From a checkpoint of a small self-supervised image encoder: width 160, 203450 training examples.
Rows from block 5 of a small self-supervised image encoder, named by matrix and row number. Rows with one number within an expert belong to one neuron, the router's apart. Each number is 128 + 24 x the weight over its row's rms, rounded and kept within 0 to 255. All counts start at 0. Numbers have three digits each.
Before each expert's rows are labels from the 100 images, of 14976, where the router gives the expert most weight on average: "top examples" is what is common among them. Only what is clearly more common there than usual is listed. The data: abstract colour fields from 500 small random pattern networks.
# router: router (model.blocks.5.mlp.router.weight, 16x160, trained with AdamW), inputs 0-159
# gate: expert gate (model.blocks.5.mlp.gate, 16x160x160), inputs 0-159
# up: expert up (model.blocks.5.mlp.up, 16x160x160), inputs 0-159
# down: expert down (model.blocks.5.mlp.down, 16x160x160, transposed), outputs 0-159

# expert 0
top examples: mostly red; bright
router.0:125109084114125146132160093112157161121113111106133150105112138121125152112118109121174125115158105119104141086143102156106136117140115126145159088129141134145176128106117077152129131126144108135104099125150141100187116141128112136105139131138145100114083118171119161116121153109117128122173135132101167144145173114095169149118126120161116088152142166149134119125096092148128130108165118134114187129102112100150094128146127075141130140205124175130158134101125113158108097077141131
gate.0:135155128155142102130103111114142197126096112104173110161165173112172121116123143135145137138218130126121102148119094169145126179093106145128129097110134112124130089099104141161110105106163119140118154140109132156126160129148133130127121098089099176136117135118093118140121102118174132122132089138106133125112121125156115108122131151096089153096134112163099134109154146152141147101167116086112128104168084161148117144120128111110166132113134125160110093153143122136147154118146094
up.0:152102091146097142159129119109137111141136134121120144134163087114095145131082130118092118100108168097166187091093120104142160094176095130144156143151098142140154133105153129098094096136077140156144103165168119113124091171119120125145114152162174106104151138132116127104125106149113137123116147120138100130113097147150107180094081105148125129137080125139139146178130132129125098135098121156121108085109165117161128127103138133106101137124144134114096116161115121133093119154113162
down.0:121125146105100116144125174113120141140158113161137151129143139103122101145093207112116093183132129158148112109171156152058131127145119114150095144139150132138123132086106135116130111064132097097092115130135102123168106105151151067128159148151083119149094110119167126142144115142118081129115161121148125118140093144130123128122119118120140112115131152141160158119142142145110142093185095120123134127172127150103112113083111091152129112144172120118124137145119152152116096133152108

# expert 11
top examples: dark; smooth; mostly green
router.11:132109114104143150141139119104148129136091141119095138105121146142083113139113104143170143133092155121149178091172124136130117158106131103139161095149161113145106137184149101107109164094109123146140101117116097157165131125162127092133126135106134112133109168134127146136137180120144157107162114169141130133120148120119164154143147111129111115155147195116129108149099122112132124129183165124127124090113161090124071123128113141148086137159123166164110107087103139166160154127099163
gate.0:100138115157167114135127136114144167155119139124132129144130137173165125145144160091117157127167128106127087148107139077083112122130130135084100133104159155095122139108126098125129127150143147093152154158128156101112155144084117123121098093136133110155124147076090127152150098114161104156112117100110119128136123131184097149132101119099140137115148085159157117106143118118186084125151121132136124133153095142112125153157140058098119112133146131110085179097156103129147134089137125
up.0:146148123143150124170145156117125140176103120111143134127127145148159130103126139073098159129149103076135080159096123099106113112107165127112110095136147163135123145097114092098119143140158157113154118138088124106113126136121115094102123121126153089115113135089081135165146138111128103170111112110111154125156155115161124174122156140115157109118131108165176131127091113120135085140151118104163138141080105124115112170139120097122118135130159137106164189106158094131172147115163137
down.0:129078131146125142113079099152092117119103105135136140167098094157130119111104138131099115112152082125105074194123130125134121100069127122111143136152168102140112130133151176179132102171103134159134120156114109114104127118179125133151143158113172157134094103148163078128116165152104130169130150132144118122137120166121113130104145112127112133141125130146155117140101108177116138136123120178120141145152118115157125069126177155107121130112115120099126105172137108127109142122156122

# expert 9
top examples: mostly blue
router.9:159126101099141121130168085102147121153124079153112111098143077158119174138121131110154088119119118131135116127162124124130113149105145123118128082114153117116109112114087086096108094135134095139088101129151108086147094097143163149114149173124120105113122109149143088080115128139152155138113103158164127138125155153116122146135134149147126139092146120144131102120115169108114140153144116139116155153101166140105155096127136163137135184134167194151118105094102106108164150135090102
gate.0:130130119158121128109101174175150155107124142117153138138152146172159118161123140140110144157101180126150140110098136143154166114133136132089089152129134161120117118194142122132171135141106145071124093128143155126099097124134146168121117099122133117102119164127124149065113152124126111085098138105124155112110096110086117148155141118108145155110101112145122114112124112045088150148103104139104112121133116144122156106110153110121110159127154111084126130150137091088130148119125085
up.0:132115125146088111080088110108124140146123160121129124116152146104149108141134148164159170121101109101127141085138110100154129125140136148091122160094170161148130114168113137165153124161131144087113113123105081122110147112117178161112137130140119131137087167135104173101111137124152133063129080118131165115094091147121131097155151130124124152121131106164136111140157142082119146120072085158094116150182134115145116129146139104132145111103152128118106091145090136112097159140124125
down.0:140121151130166129130144106119158135169121134129096094122133143148122129152128091110125148131132147142128126101124158132125138120171079126111133133155136128101112129132107102080145139091176103125163157140085169159130149150127100101102099143119088081148154151145106078172126132100150146132120088097108180126143143159159105126071128085116119113146125134162119150139120137132137159164098131105128070133121165127139077116131151129114066112115191119161172123111134131141135119124118131

# expert 8
top examples: mostly blue; smooth
router.8:131159109110117167138145135105129103137092125135098144118139122126111116157129111156151129099129103162118195137208111130147085144107126125138076174107123129123132127114120085132110162103125112102117115107110148102153118100154128152148118149116159070117107132155165123118137107095150168120138113120129133110123152148134175190118102111134142121108129140131109161167125150116088164194102162126121165140133134132140161093138109141143117172150164135141152136125111135099161139130127180
gate.0:099134129129085121168113119098173104161148124137156115139102092110190085155104117121123132106094143125177135117104159178127142116142131106107131134181137126115113150137121160161154153106107173123120129135156123095117144124180104139175139088142122126093128131104171115120124130181144085121092155121113114086149129143140097142133138111122165104153125119138117150119086103132150144134135096127102135100133112181121081156138132142157178112131098086094142115112112110142154152132130126
up.0:109167142125186124117081142144129145087174107111171125120140121104162109135129143147108124117138143118129139100074144162113149135131121100115178125180121093116106107183155117149125154110096149150088112081156166152112099118129152139141114137107101123113109142143135151102165126117130087110101187116094171117150076145106133138136164143150167114107105074123131105151140101123173153125113116145109121149128137114141163105124103111118094130135121130125117129092133139096124118108164099
down.0:149111134122071138112123105144116131114085127182182116084139146136146103138140096118129130169108138114115146114087146148123083100123134093137126117120122085112119125129179174150145177156099162158102076142123092155163101137137110123131115116095087128139082105129134146143122121146193105110091108126133156127145130175124148149108138123115119161146106123124146123130114113115146068135184156111124157117134132171151152103121129121148115136123166147172126146149146097105131123155133116